python train.py --dataset="rendered scenes of toy objects such as cars, trees, mugs and chairs" --downsampling_factor=8 --encoder_mlp_ratio=4 --encoder_moe="top_k" --encoder_num_experts=8 --decoder_block="plain" --optimizer="adamw" --lr_schedule="cosine" --final_lr_fraction=0.05 --weight_decay=0.1
Rows from block 3 of the encoder of a small image denoising autoencoder, named by matrix and row number. Rows with one number within an expert belong to one neuron, the router's apart. Each number is 128 + 32 x the weight over its row's rms, rounded and kept within 0 to 255. All counts start at 0. Numbers have three digits each. After the name is the row's rms in percent of the matrix's.
Before each expert's rows are labels from the 100 images, of 14976, where the router gives the expert most weight on average: "patch colour" is the nearest of a few named colours to the mean colour under the peak; "responds to" is what is common among them. Only what is clearly more common there than usual is listed. The data: rendered scenes of toy objects such as cars, trees, mugs and chairs.
# router: router (encoder.blocks.3.mlp.router.weight, 8x192), inputs 0-191
# up: expert up (encoder.blocks.3.mlp.up, 8x48x192), inputs 0-191
# down: expert down (encoder.blocks.3.mlp.down, 8x192x48, transposed), outputs 0-191

# expert 6
patch colour: grey
responds to: count: three; light from behind the scene
router.6 162:104028138164047129100145108111117092137153118133115079096151098123118096133143119200176132140136135114156101064109158223144147136076116168118056128117113120188108149115143114125114124132129117118150097132115163132120141097083128105088121085121128130025112133126095123139112187131167167072129146128115113096085088141113112146166114169217122115161235122126101124112080224132131109139143113119108151221125070178093146104149138145110127136084121160089100104118081141114096103077088140126092110125102086106126129152121119073125102086128142114126079167149115116159120106134122112105
up.0 098:127137140125155132131127130123100166108232140152130144153130165126108151092149103143137059162092087152167129153169150148052150170137140107173151120128127128128102070082136080064155117153117167147136092128118119136196116160162139154108113147096102146066156081153145145176163144124114146100128147081148130119089153128140083146155142171105148128129144120090150119124143127104161080167171158100116215112130124064110199143116125117150108119131117145149209123213159199171205139071109101207061129070087119108080106169133138129095126133097116149143136093171151176138103144141075126133
down.0 098:085128113125104117094124121111150146121154145121194150175096053123107089120077049183117092150130107120191172107196113072151185157151153155097151118147116079104164127173098160147098143128119109123139093160110131128125089220179147149104101131120110136079077142122125168109121118123109127059170126120125146138112126159142079096146101144197189157103204065113094119077197137138130126112094140119111034121145104199154112142077134115142127082103142115171213158116122129167121127139166141116045143127126067098124156121130117109170097156114080111103143125097125106128136140143146147131
up.1 093:151125150098143133168146137119099134128185140108113186167147124130086210158116143097125160159106127096106226160134139101057163128071094096099090103103111102134105115135215109116180168098163089103116158134109155101102100176098130099113192089134163152093055133156177137110154088162024064208108129095085162133149121159116113110130093096109173134128104083163096117137202119145114130139106105119164130120116201123151108144141108087148134149124151100159120128136181092147124116094079085133158150109140126183119142105140141134178154102132097138116117153153079189146126056135132114140
down.1 096:092175188134139129131131102090123096181148101164111154108102102113146118148078096113150111143062134108110181085084095073113116152142078080124105100121120100142138123141043097250124109168158100109115096135171190126097169121124031121102110156134158126102121129118111091160137155096113122124146156129127132129130112154111130127110083140166138161126178138130198145072168124150156135150117128097054135082146137097119109134152137117089105152166143122137116146220151087110074107091047140133059119188122096144092093090109129170118055127131127171140117200133104099149123097114114091134
up.2 098:165109151087112170084073118179134127125091090173204142110160085074181173147116212148144062146069135081042157137152145137076133146122139170154119125155144105150201120158143137130139142147124121147167103125168132122096151120122115113109169091121173125113128187129149083068148176106106063124091138147139169157133114141121113101101163125157101073098149146160157100097149112088081119164033128176100086160149113131123059166100187084141097155138083096105133198135108156155110157124122125111096112096112127122140111109122158142093113109160116135076053139123150179099133176142109123144
down.2 106:164124204107124163110112141179136165137137118186088091054065130103127168191087164131150126139105076074093146139107155128201122129193197151076080121098168083104125129061073148140125122117140116113119151064129103135106166122186215135108117158098176137079140078087127115147162105141114158161149093137138149109155098120108061120152127102128100115101131097090132128197112117105121189126120135143144137088123128116148146163140129101146113148110110161042117122030100153120066142154130078097103158126137112110155157161115139108142151055150126182117097100113115105110133103127174116120
up.3 102:103106171088117163147127126128117122172126143109171142132070127101182172095169079149117113100122169168176097160119158117094109115144160126108094172127113085132138053171096115169112136156144138192119169113106108168142154116058126164104115156122193082160104052086157125135162140150127129083126194159173083172139158120103177142173133187171112117078127166074094103151131140065156168161100173132151126121108141120097151103177078172086118085106121107099106137107089143112148068166140058120145210173153172124122095137138106129095099149145140071086143150139160125164138185104174143137
down.3 124:143134052161114117135139143110090121121063158122111129183209131128125135082228062142139113104145072101091067092129123120097075134138147185052114138112119194150127151068111076100169144111149142143130095103104127136118100107144187113131214151132125148163167143121143147127167134133067113100116157156118160120154176111162122142123113127182078138148114048167141114073152134137132067120085137111127159137165121176146196153146126085124120141150121157188099117084083147160174121098105118169146184144139156148129146147104129132166137134137077069122123146063101153111119097126168070135
up.4 098:132131115133111131161170128125145177068171164131099138170075124117138149127094091111131115145104153170203137154199138159089087129114126111148158168147119151124132155147109167165136120208084133119095143082107118115200091132122142129131141130118118137143089181145143098186112122140095151133122174117151107122080147095106105093079137100115126203108141135090114107078190091149113132102185094074151076036147143134129130112143092097154158090146144128100154095077209127124103168145146098194126165121255108151144099149165126141146108096106140141113141086132187143112151070172144100092
down.4 092:095170147137067150106105128169160123110114155188078181150107140123105137065151107174116118170098128140123091101126085054090171163099135139099098192099128093086127149080069145135083137148079104109130105106125151131104115115174179079187124153142094138129134099089143121179125134137142104138126160146098164146117171132127191126084066108186096096123094090169113116168146111119160111116091114126079146107125147177108159168108123007138129138133125131144045147092128171104124175112041179129159169101101156110144170131146104112161101124107090156125080193107148111121171163138130101101
up.5 112:108120106136133081137177121148151142135176116148107128171133120149158112146152118123067154159123148147202091108111157139117096096123123173129136109159103130128114125121122093067151168168176150185133134127212128175151190133124074160107150124148149075140215133062125096156103144078153151108072118074136103103088144074108120192091086092099041103145165193149172143151144130075149106113163148097101159134188097120158156149129143098143107163123083123138175125065169155119094130118129123125148132120166109128161118174133114156017080123170140050111119120122138157162170100140155122138
down.5 129:130161146096161108104144119093148138136136110154059164123071141086135098158083167184135071110062097123141146114065177070121136120146135127105101129168144110052115126102107128051098119175108114133134146112141204130110168113107180145087162201103089139111116124115087147143194142152120138192128094129102102137181089045162141132142094155159044148151155105047132140113112080099162152123136101119095126139136095182182177156118138101120142124102156114107135107093097160164132102132120170198106103148123128142136134161089115134189161143112114163109166140059095123136114154085174092097

# expert 5
patch colour: grey
responds to: ladder; largest object: ladder
router.5 092:133195143078148128122155166131139172136150131114097163159088169143084148109082187027125145130091154113145157195170120055145179138155127118154195147155127164078141136128125154157167134168145139136104149112102061130095097125152139146126083188120102158209143130152185088177188104142051105142131163160131137123146159168130146142133121117072128114141067126146145162145182059174142144138131141127165103080142182123163111147177169098134127141175128122152142108136169130156122148144135072165109153134149193132149143149148139146155165042165145130097155090141130141131116164135125208150
up.0 109:166079114172058093124107166115145140152134151113148094090090171140175096157114107193111138055133114107142120141175166197162075164036149106152085119135132170160116138132106170114142127155110097134113156106113135141094151119127147078160150106107113111166084117116084129080056135175133200098134154126109142154105120076127138110107157076167136144110176118074109100151072154121115093137107102180160157178143158128122154135157109104138105080033141084139053142158110113132116115103111108130095108159164118071130128104142112149134123105161156150092080168172101038061116125166123128160
down.0 100:100198097096109137129141127118180169148159074150145159143091136135179052125120131181153081139115119101123139118121110133132200102161171138200072139174122079066132159117151127126112110220091137132151134171128147117119113167177178118120103155134064138101177116105156098107163129213104097159164128160121129132118078113082157122135083166143116178138180121105114177098152060098192193090139130157043079105173078121161163096102105109168162115136103122172167101124098122128160127145105115101108155104163123111160107143076134108144138118093155149115086172130116159123094175119154146141
up.1 118:130136162155166097115115129089091158166172070161193144134070195141174086148122125143077106113159120131126075110140142135147121145075108182145111157096128159119140072097145164137141137133107154163130102163043152174203164201187094170119137150064182121104103118153120145160144095108079128140089130111120125101157172120164138132159100124120166122122207173112178123144105111085136127144132120118129119175155119128196139145160095107123065128082096180114140116119173151129169106063167101067106160104174132124133155100058147096151108191096147160160165154113126070157143143154100164126
down.1 128:141180147115142150112120123067171123103104152144107174168154096132167028150139176211120111125094109156120122123113143113117140084147137067159079087115127067061091133205123120088170135117126108102149116138143201114114124119089169111086157200115146143129124100168064063162130152137049127146137160137132146118160073108164159153144154155189124183134155076140122137113134072121151119165139142114103113085082083135153086141107138108136101094147124148133142090125104173100168110079096129143112187136157105120103122176093107153119170144115086188163144205078134144086141181131125117114
up.2 100:141115082132148113149108134099146120148037122136139159136065124124130187169091074109108140112092146176165115174113082131145145155143143087108103132113114128120067147138102149135120127121146115145120170170165147149104182134152098181125099125138091122173112158105144109021114082143107092022118068094157134148134124093087122171081111105140153147150148118094134144166104154097152120083125158106105076108087165170110208075091108097122141056098165071076112115135082094115085120159114178167133143151064097113164157142173141144117113085150170147162138135175177090130143178113128101170
down.2 094:070084146128116149197122115122125165118165131093066139130077205106139137066032147110140124129166143134099130113138067115109114141099096172092165117140205183123135149084183132145122117085149127126132146116104088144154110105076125134104131069204108086166146144163106120135166125109077107137126103082107115128137081076158118138123128123043151134093114134069113167102137117161102128116142162130172149166098102124110116103128147158120146063094057093157106132126138095165180145091168144093150124091131165060134124148062139137134070188098134111143160077129094068101142126096123188125
up.3 101:101170121144081117110101168055133157118100111085130107171105062121096129108108157099113126134095109119147135115100099119202138104131097097145166124097136074115166150139128090108131141104107138096150138065120094144138134065108157116137055173124068189163157123132174047152188152159096134158092134164168176168097134108176080149143111125090125102166105127130061139157147125135088103109123103132199086071126093157094130095175146138136110121212157095124069127101119102171119142126092078118091124142156125117149092146111102173103095106155075114181085114134089103152156176156107222133
down.3 109:063125102203124146095134139089104157135107145163100135131133139115108107109135125148161155104118155133142108088128119077038053200102112106158119106145137160105121191098122085168141147160155136169132140110123113116105122044134070149126111187111165099054180167120179070169088099153067081159159138120186115100137138125097161101110132162173105123150117178119151118124142053143119121134161129121128096130130116081108186143139099109116159149183094151175086150178090106145127174133095137159128182084162133124132144173119151130159098120172098137077103236153072100144140125139135114109
up.4 104:087181158095102105120122137092183199126194143089077145106103102106083114052097094111127148097130094162126142127197130136108107194129109109120171133147151122100144140128175111135145111151089124129112153076122098130112127121098116121169126159162098172183134112114167064184163131150146143162114213144118174142149144106175141158131134145070114110116112166103111132138151107116141104115110166143198164066117170171111116114140124083130113114146171101128059135085157152116142148127121084036130138108173174153141064135112128102080090074133122144112109045114163031164105165134108151137
down.4 091:111110131144115131134132128142150189124057128141139150125103112050159091114158160188114130143136146143065128150137101126083132159123155112068102197117109093109152131118100052106072152164129156151186135149122183149151120127145166115111111160118181131099150136132129091169169129156088176076142092143127144162127176117139152086140089100233093167124149109150155145171159044106186141123182116135089194087117125156126086129112111038165127173205145135190105137116144125092065110102103161111144147163128116132117152123181132158149122090092084182109129164118123101144111133144185115105
up.5 098:129117188081087147147120135096039142141145128081100124168110088123145131200077123113143101102126152137126098129137145070085154127101133179064096170169163120087123087099145120142119091126141185115103121073157078085108160124140136123170167130113135127175082078154106163156142134132061143168176181141135144133166112142150174070163212068158161095081101166169157142144148139173148146160128130130149135142110125123128131147094108123092151156158135112138163151080161158123129106128145097157212146143155110161100110096099099185176093153197142161139160074109193134068097160085151111160
down.5 108:146098167123147151077075126090179100160097114083104104135173109142193084111147121161111062090140086121136130171129142114107114077123165145134050158118132101054106092149108065124161125074100118117151136181125144139077172136034193111082156167126181132102146144131113149098183144120111168150138151137058124099220100122160184126147139141146136163157148109114129119102148103102198097082122128140088147067163112120129181147126120120130085174174138137110170085137121117124090115142173112160103099106130117118142153143185162148133143074142048159146172125098173147136115105107096158158

# expert 1
patch colour: brown
responds to: count: three; orange object
router.1 143:138173103129157123208154119131099158083089139183105114188129140135080092111093132027136119129089119117103119171120124055134139116082142113101127113152160087056114118117133126142113123111132121111125120125109061095187163134072128129172109146109140126158147088120145114097147083125099124048140074128140113144128095142159132138080093133114098149094049123114119160162160114132110149130140094111136092225075145150134155187102097182127137122155141108202141119117127131116159143116120194113193093092128149163133131123124104112130123255102062124142141087131104138085106077126131137116
up.0 109:190128110105151150123121131058125131152140121108192118179138120082118137100137101129082113120109090148043180146183174117152177140159164100098105145161161140075151052097121094163118134143170104135126081183115112124150148105191121090112100168137103149138093056132202091091127142185113129167166077071156078128174133109147135138145097158147143158086055147080164163152151141095089164146161159117085102147110155089124177109121101174075120142182120082153151097138077115067135103102160099141128139117144141142141152125125131173119114114124117112147184114090121156149138170157213081135
down.0 112:134076133093127133095146143178132153121138113116153102089171093157169164155134137092109077085159118121118118183107141126142139134157127148130134154109176103114146135089127135079182124069099123117131185152115124134136183161113182151121104132123142102187030124095135145106175083138124239144145053106087128115180087069140102108151119120083164115132072152124118148154080129123108139114141174137161148137147094169160129112092136144119129106043135141045138116115131119162085123180168091116139115057078152106140100127120120134120137066161163090142137048048134143123152064110160170134
up.1 086:095121123144095097144109140105123159065131118108115164146074200086163103072125115097161116119106091152131102115096130089074101092053171178054139160111141075127135116167153103093103072131024137094106152107128100152108156110065103178165139072133145106132112139141128142158152109162148190082085117133158133136085096119126121142087171108101123109120136143122123124184138145102163135155114110130110175187113100117088146149130089077174120130089107123195121127130132147074198166218105156085120076156109172174124079114156110152103113127093108144081107096092169139159114108144103186108
down.1 084:111175093181105122117104146124128158117153118198103154186121111091091072056126147145116136138105164179126104085185101121164096155058108145059156098128080151125180141132115086176106125098121129116156099140078103126165078139109127129086107136154003117099135137126106162136188108080113090115156182145179144121150148162120144116164157130154149089115125074099110137139137187103062104147159113150143113155176132149184152132166140087177181098146070124176126106060155121113170159128130078107152179087118111129134114176181112153159114159097129165151135159108121110111104176160130103139
up.2 103:099138161142105116158187135115116183171121162133121154172091168156185103042144141119079129126144165135157094135175135106159120183151110125126184096161142175124125113178150161113121137146171161138105156130176130161139133158143126096141095183066158099145093097106097146150140129120114189106095126074164115089048063135193164156134141117146082144100086135117078177122195131136100105106171131101149114137138121127145149156166104146031143128142124109131103101114146134107177092083155139134185121121133169144202192131070108130077112144158202088096152092101140094104149128060128155108
down.2 096:138182153175131123183160091113080074172140133086200099122141125157117141174093114092137083135062143113169194123127103172111096152129127104146108132110136123127165094075114082108111099171154189198113115149162104129118129141098145177130169113129144127180134110160162168151134122104175019147126116116081114145094135114103104101145149126090151100115094086193195147088133171124173078149163080128056135067123139160098095121163160145122131156143141121115103153070106084112124103162096105171053100136140140123121132104130103149120146127140195077169152122140123119155096049073134104106
up.3 095:108126173125144119134125118112091114128107143142139145100092053091161170117148167116103141074120128164107104125128138144220100053093066171136094115159101137190136187153180156179149134114135109153113150138064123149078109080143123137145175122102199150143130165115068085153183136150169129106151142120154115164125070156167152171085148115160086129110147139112069131185197125120154131093105169103119077150145083107128111174157149123160102099133093122110097074129034149104101135132078089051117129195183111138166123140085124130110139127098153100107120181108119138147172135107156165090
down.3 096:159126131183073089117156133144090122068107143137138121092122186129146146116083172123158141128144173173115121119092122139063042128101103135117121147077134104111106156087120087147149099140108218162183116176109081168158165065057111123118101135094119116128187172122098094211126094146137112179171129160145175151111120120131079130108121115067070120122077107123180101148141160064139119189161105116108222094091165149129110179145131109133121146154124114135075162106131150141118145071115181167135130067107145146142120098138101105159088061143122111137080170164161144113112128123112132117
up.4 109:128132144161085075136148128121169185116199153161055100118171130163134090096106098108140138128147074128104094163107107103137124142089132140086100078148138077169112150116125139068112126078133069123130163158144105140153159093064086110141163080132087132124150130185101130172123118154133230099112164101085150143085099157130123156094131118202106143134150149142050154148107172127128114117085093088178179173077083160089158115099094138176129128103127119161070141140153115095167142144087149093184040096176109119141133218108136123080100164102115110131118111146148110133123141096128158106
down.4 093:070196029168087137161100124068140068120113103101093134160155129116119108081093141083106118133123129127083164077128080119109153154096146083074134082130059167140145149148191074149142125125172127104120105097135118146144069136169071142094119138134122145162179167144103128161129177119108078063127180131137125137190164185116108141098100126134150108134167132183180117062179132141131119143142093077125188145140106136111170103120141143138154130168121062215105113145104144147160148061100107149129127157169136108109132110067153123133107197153102116150146171143069091121127146110130097133
up.5 106:076162143157094143159135113139118115119132094092090140098097090172151081211177111139119146124161132118134111155138118137161088159071146140137101108124132123158080197178053086165149138162075136104114121092123135127065152148104132125121125155129122133152173215099109136096160155117179173135105116194090137154198135162173071108072114075130074102112164119086131116155104156154157111084111100119066127142140070161131122136114148103179135066061135160125069140098158101077096156108147123118053161176125100061113054135144112135099130148176107124102155124178128100139144104126144131155
down.5 110:139089148115103140088127125217133151091155151154128093053135130136118116156120134121132149123162124136159076146140101145118185125087109136190144110152187105109151161168174152120107154103101120145087181149144141175111204128123116134170085078138098102109085150087145190139141114125163164141147072174156198162153085088105184152127131120044140119095082124096096122206114116084151190135152118153184176159153142161162096170116096085119128127120107135057120133095160104124059150217155123099163100090096146114133098105079140130179152104147161129144097080159119126124139113121131176100

# expert 7
patch colour: white; pink
responds to: count: one
router.7 073:124168135102159138156186161153148170140169177133107132163121178169116137150113135102099157140115150105147178193119108052154175152142143118196155148174095117087146148130111129167198159145154136146100184108092095146100102150146175154151097148161130143196177120109141146110125099156075074135143183167113174148180134138146113158131084059082137145115044134154159133140155059154140163163133136115165112122160160039171146176159141111121160106160122085155141083087167140106133158138146094172122131153133166121120131160148138160151165042177137122063161123145108154079140141076143144136
up.0 095:135146116151147129126065153141126144074108165093110142142091143141175148086106150123156124072108157156121098142126133140126078055112119108099135069095140092140080081145133120135170111141153113122146152085095224137114124115147150120148109105113189125114138096117089128132151131112085108108114114115093196195157119086146121100183092213056140155095182148127147198148140150150088070141113130130101104105107159113149099054136086130181120107118180117134162120097100144071117105082191102100070184157160068142110125116139136124100105110163110094160126114158156108231113135161165125186
down.0 099:094070117159144171115110145082100123106084165116080130114124116140120123149142178113138150078166080133160074113078150125177131095122138173075171119151111153148142175108077101150104112083138105133125131103094077148148088116066116136173163155114165112177144166094112079057164095099171157135143132111054149138168142154118054092113145113167154070086216154118167125108114099134103160138121187139128157100149103160125156194122103105154112136137097076107106153129143156164036163090144164144109129090167077168059096175144105102155124112174132102118124161113137162135163135146148179176
up.1 101:195138152118105138033132130094100080206150156114176119136176122136109088176169135193120066153150068139125108133105183149114127129075159212116084180130163144072180110145098130097137117091141114129132139138116112115177186121137112113118117138119137142148106113090173151099102138121148094095148105171163165187121084104091108137097145114187141145110201143194122043098071152142123187104143165114082115155143121152115121114115186121069121151148121084145083123128122190084150117155120133148150091096067173158135073131137106150143099154106124146179150161127141100085156123124096127154
down.1 102:157155104155067118118109141181139166101136167143141122141130124126110134107095119111134142107151154138145125110129026172114151087049089190169149118118121212063207139067115126076142149102144125077128087106129127093141108149091171120134085110152094131136078130076069103173132049106198145115116158146180140081091172149134158079147152125123100164151098061116159150108103144116113100070130125145090218143133139152131136121107171166126134132162094116146131142092146167111145119187178119107113145110062175149136124139176138121150101073104140096109166131100147126151095184151148166148
up.2 098:137142085097095122114098109134072164112097149198142149118212171115078117104151210126166126112128100125157140147185141038059100040130168162126164152126146151103197120142123108135036107171129084144151099112107130110109085096065096050196153078167068140167141120131131137119087165152112091185183131137131110156121109103135155151150189133109134137104108156158139148122128118104183136125139126130108048130130076117138115121104122155134127201149183112100164153126073155105126142168082099091133124091138111116098126115140128155135111136153087098118098161129105174139117128125114085141
down.2 096:157092120153161131083144128132154111126119126125129112082151133139212122130201157149150097083129152061076120166069178176124135074178138140150099122150113110061134114137136117119130106160117213143133167093139127108107141089123149149129100115089148143201124115102083104147195047156145157116160133149097158141180057121099095104134108134153094149128103117115217107103115055147195124100158139137098142085100077106086105142110096085110101200174151122131150088104161106142092136132157167133110181132130073148101146156169137139157144042122119081151096109100144120105134172139175120138
up.3 102:132129074113127105197045129161063132087099146130115116135100141092158102107084110125115132068079146139061091112133093095114043040088114058095096099119165173142111135160174136154148068127140137145156126118134210135163086124086153179114159095072114152078136133168095139099142109134114120120140163075127176180182124081090171121154133128121118149131098152094160161147130114136102076106121146140142173096113169145149116176137117097147115134119135115074105116111122105178106095150114148139130169143168172126158165129087174155118095067116098089122119053143106099156140155161152164195
down.3 086:128075115093161123147154119049104111119158110156136137117186105117080136154121189134107128082071107135188112150083180145054093116140103177063131146163137170151059141152160107122119139078145138138137158162161086153144109124111161103087169147117159161189170095155116134113104151100182060157108152143072108164125115150153092114132120153085130154137150082139089113066143125115100134167173120110098171115144137121132146134161135101137124112149103134164163187136133120203096104132111036134098145134148136090105111110106124124096215207135149123124159151141131084168141040094145112066
up.4 099:123114116111126086167093159150125135128171101052134115150121115090165144133146098088124150086115141101117127126107150141162107116061075134158091141081076142143107125119132149120123151082131135159138163140125121148195153118145175202142119111074171120109156132096081124124126088129132123123121158100102151160119086073108094105138191113126119156103154161145154093175135135079128093114102124169103191086134136155154159153101128112157076073113092117111134131085116176145117120140129131116069076170198222126145151187166222132098089137000111107127136122146131123113164095128163108216
down.4 084:199124159144105096138141134176163128110173161116203079094117140141166140117123126078148131094118125189145092122151160115116145092147143058158091157120125137125161127126131096127083193149150160154200070163089115129154154105130190119115092203040125091082116150164105098162120130135144126143123127114143113126100154137152163097123123115099141141112091171082152137092084154095113109159211077159126121120090145116136118060109167183138180160170135149115122172132182135146077074152109108096135127103080173146121083061180091096080176144067125111163079159139154141124128161151149077122
up.5 112:136057120118146155079117098137072133175100147109141094114164111130128120159097166108128078159123114138109102128096156136157167133089179225131080124147130083153161138132086109121146133111124070142146037091159191117140135172156127098121117131152062124193112131128161145114131136120181106094155081149123141141149089111135099147107131112231133100119151126134066085127071115132109142107127135096140117131109128172098101123157141177078127142081127125112026129120063164155176074203066119131170117166118110101113072089126072112126094169139101195134130136169158087099141125099138125115
down.5 110:157051110113126167134124106124102129118053140161128132069178088145097097083088133122136162125165188153095169100062094155136157101142127145171193142120132151068175127130125151120107124113098174093123127142131124108147121092124125191095101073137090135121138140073030084130146108173161123117160090152159134087137169125104082142111140129059159114124110104047178149116120194156113171144141159142112122142114110179158123084129140185137120120111194153094137115049143116107165154199183153099097176096105126107137142168126142169125112152112167112118168080126130116114146170065088169117

# expert 4
patch colour: pink; white
responds to: count: one
router.4 062:127154131087148107084174112172154142137149154131114155136116176141067110154077171072105143147085157108139163142125159031107206106162136124173141101147131117048161154111130128169184132139156111162105161113077076143084095167109117130120119137126130166156153130117114104125163086120055083117111149160125141131166126173130161160138075090079129144122009088145178144149145047140148189161139132091168101120125174016164099141134133114118108081143131104154157096103131124151142139140111103143167154128098171153141145124129146129149151052177137109084164121150118146122135151103119159132
up.0 105:115103111160122111109150152119092129166098106153165131082163111105095129149105113132100129087089088142069103149101109164208099149166077161133066172074145172125129157116172099134142133158097190146175124109097157119185167182142160131104062093121165093151132099114139094126149170132075142130127136136128164097153106066044131128132170159021119126137177165116107075120129107156130140106107157124100085112144130147131132060077139071123156114082120155095170110099153183122169115076071094112107115090130191150145107109116156119126123062088117172176155145088121115110131080085168095111
down.0 105:135110123119118142074115124114134159144110134061137156138111064133131151135164099109114128118132137151105111118146099163176131144172167116075151128132139131137158158070116173107124116065076075146159066153080060127103185208045166102172178088120168138160115156077109129081137085141100137105127114176039126146127128117095101165162103123166155123082142136195108080124060156098111116160118108182099147131142080170152116167100135085147143078143121118141123109120125143098161151114167148125083130112151141100168190122094082185123146121110101113106099139067180174158153136197129144190
up.1 103:100150133139115108080105122198109162191110140135082103139168118110128107164118129146111144110148097152095131153161106200187096128077122111122120120070184156173089082118157141089138159133121194207150075107165116191117125157122127173054130136143148075163153088125110105113154138134149137138073143142081110133110140067124160144155116167087119128142190182129134070168096137097140107132113157089096095138104110213184146088154181207085109152120114157178164116114161173157131082123101095145104125075088105130149098158123119119127066132116103133198147132137136129139173109141153060141
down.1 096:157114142193099126123101149088102206112129154107121139150098069123087132128084115056137130151111094112169092092144159139236098125175168150147100169122101123159086194070153164081170128109106043128156174112088116086134178162095127163136119138131094107125103160126089157128104098103144097133162125120132154107079123128101096140132092136136089161142139116183105135116107205080104115141170162114081075172161105214114097155138130162183140126151105109180119123100111123105128141075140116135094153108109106172131175060108145101149182165149109117136088098122131100150112118198184150129
up.2 101:141110139150125127196145134117080207117137126229173139111140118125133105149139125134113100154126149131159148061169103127207186116098143180102158153136091086107163107123145154151126141145127102149097101187141171112180170112115115096183177167103167151083112126158123108161169152188051112143132138109129138131159085099137086118084097094161166104119185126143130162175111125161082194121094131089061158145145118185096141160107135130123163151153159148111075114116048141137092117125124133102110083123068090133102145121103094126153118134109132148147143173137122110064134120128108249145
down.2 103:113160100091145136157134093125161141114087113154120154179132076087168124124223145201151134146125148124132088143181137147179090143144110086162132131118068151107144139158147216118103155080100083103119123144090146093151133151154131084130131086095049134107167150078138127093149178130116203124149181147138103123180071124122122111131147123162123156140098111176147131090092112129151145135079134143089207145162033105151145096073108103111127093128118135203128135118163136083132113072122152084093125094157078138095103186075152122142104181129106153179170142106141144116116182120181111109
up.3 102:091059121156093116060148158149159175096126193124102145090125109164108142150151084126119142082107130156125083111114158156146103058107118129089088146059133150173111131088113106126191133129100147131132176109116122108065112139180120154129055131130143154129142092092063132097111146138078156196134155163115169119063133133159145104162117170070096164137120136092120131146177130144114090133102147106119097108190143091136126078123103081095142060087175136111158134085172109070171124066087166116127174164170107091154136147148111109127087043144113096167103152097136068153144150102187115128
down.3 102:090118156109077142130184163193191128112145165079096108104048132115131160196137095145138107120167118103149127112123142166134115145182157119086166162154120101089120120118093121093093099143116078156141106151059125127176163126156162113152143107111140138131074168081162075121140037134131193168116143163064157112057075121108161130124139144119137181114122130092112136170094171093145133146123167179105132128074147121082108177102136117139097093055122143066208172098124153069122135154139129099141093155105145159113174102160165123127159075126120113127116100108144120114161147194089189136
up.4 108:110156150115054133109073085146129028096130164104121157139104140176102111151120121096177121112123162144122164141070148162120092102163094180101107125114136073076097142175107052117130141168096091112142173103105125092099174078094150165143117028115168159158150159107082101130137160135184123072111067161110150137140164090133118130162108121071146114151114126173110199079171153133146091146098130117119113114155078140148128174112143083167113119113106157080157111125112110127086157153140154092160118146130127102154130168101134124110113084109104109129036071102114120183125143197109068117
down.4 106:111157128171099097118074167116085112085098095104092140102094110157103108124066098101120139159059113132132123084141068148182099134144160096084083138144114176152139142123105096154073097147127105131118107117135101137140110096082167110163154156112065124113050120176143187065185152097174046207162153165085115170126147167093104137123125134192158150141156139044116130117117146130050066122158144095135132098111064081084156139154118136121131165130133139148154164129131077067154137127128125122128145149135091166118142102198186131156070165135105147123128143176131124159138105167115105160
up.5 098:125084089071086146084129163184146158151124184102147115113134150111157094111124170146117135138184131161114099143127142140054105155075134058112080160083188134150153142129161162160160131121115137115064088116126115118137073131110098181136131115146114170115075129135093129087092122092179202229150144138160150156114110140119167108145101149230086131103102117085154122130137087125162110140131148165112138111146089085136087066102095120111110110104201085124159137099157122140117106114115126158223153139142149111115122094117132175117112099112094114123165117106090050113128196092133164186
down.5 106:090059161090147112120123094188167168117115131099125133072051138141124122211102136153118138107166137132140141146090118122099110110125101123105136137132145141072120165133092116146135116142126129126106146132087246117190150092069121104152145162133184159172112140124125083199089152114146192145143144131169115156129034112119161112166104095080110149146079132084097108140086127135178141140137113155074209114108121052098110126138119139108112077047127165067146146157140112156052153096141162121140084112131170154085129139126133135082152118063084156139119140119157128157131164130099114123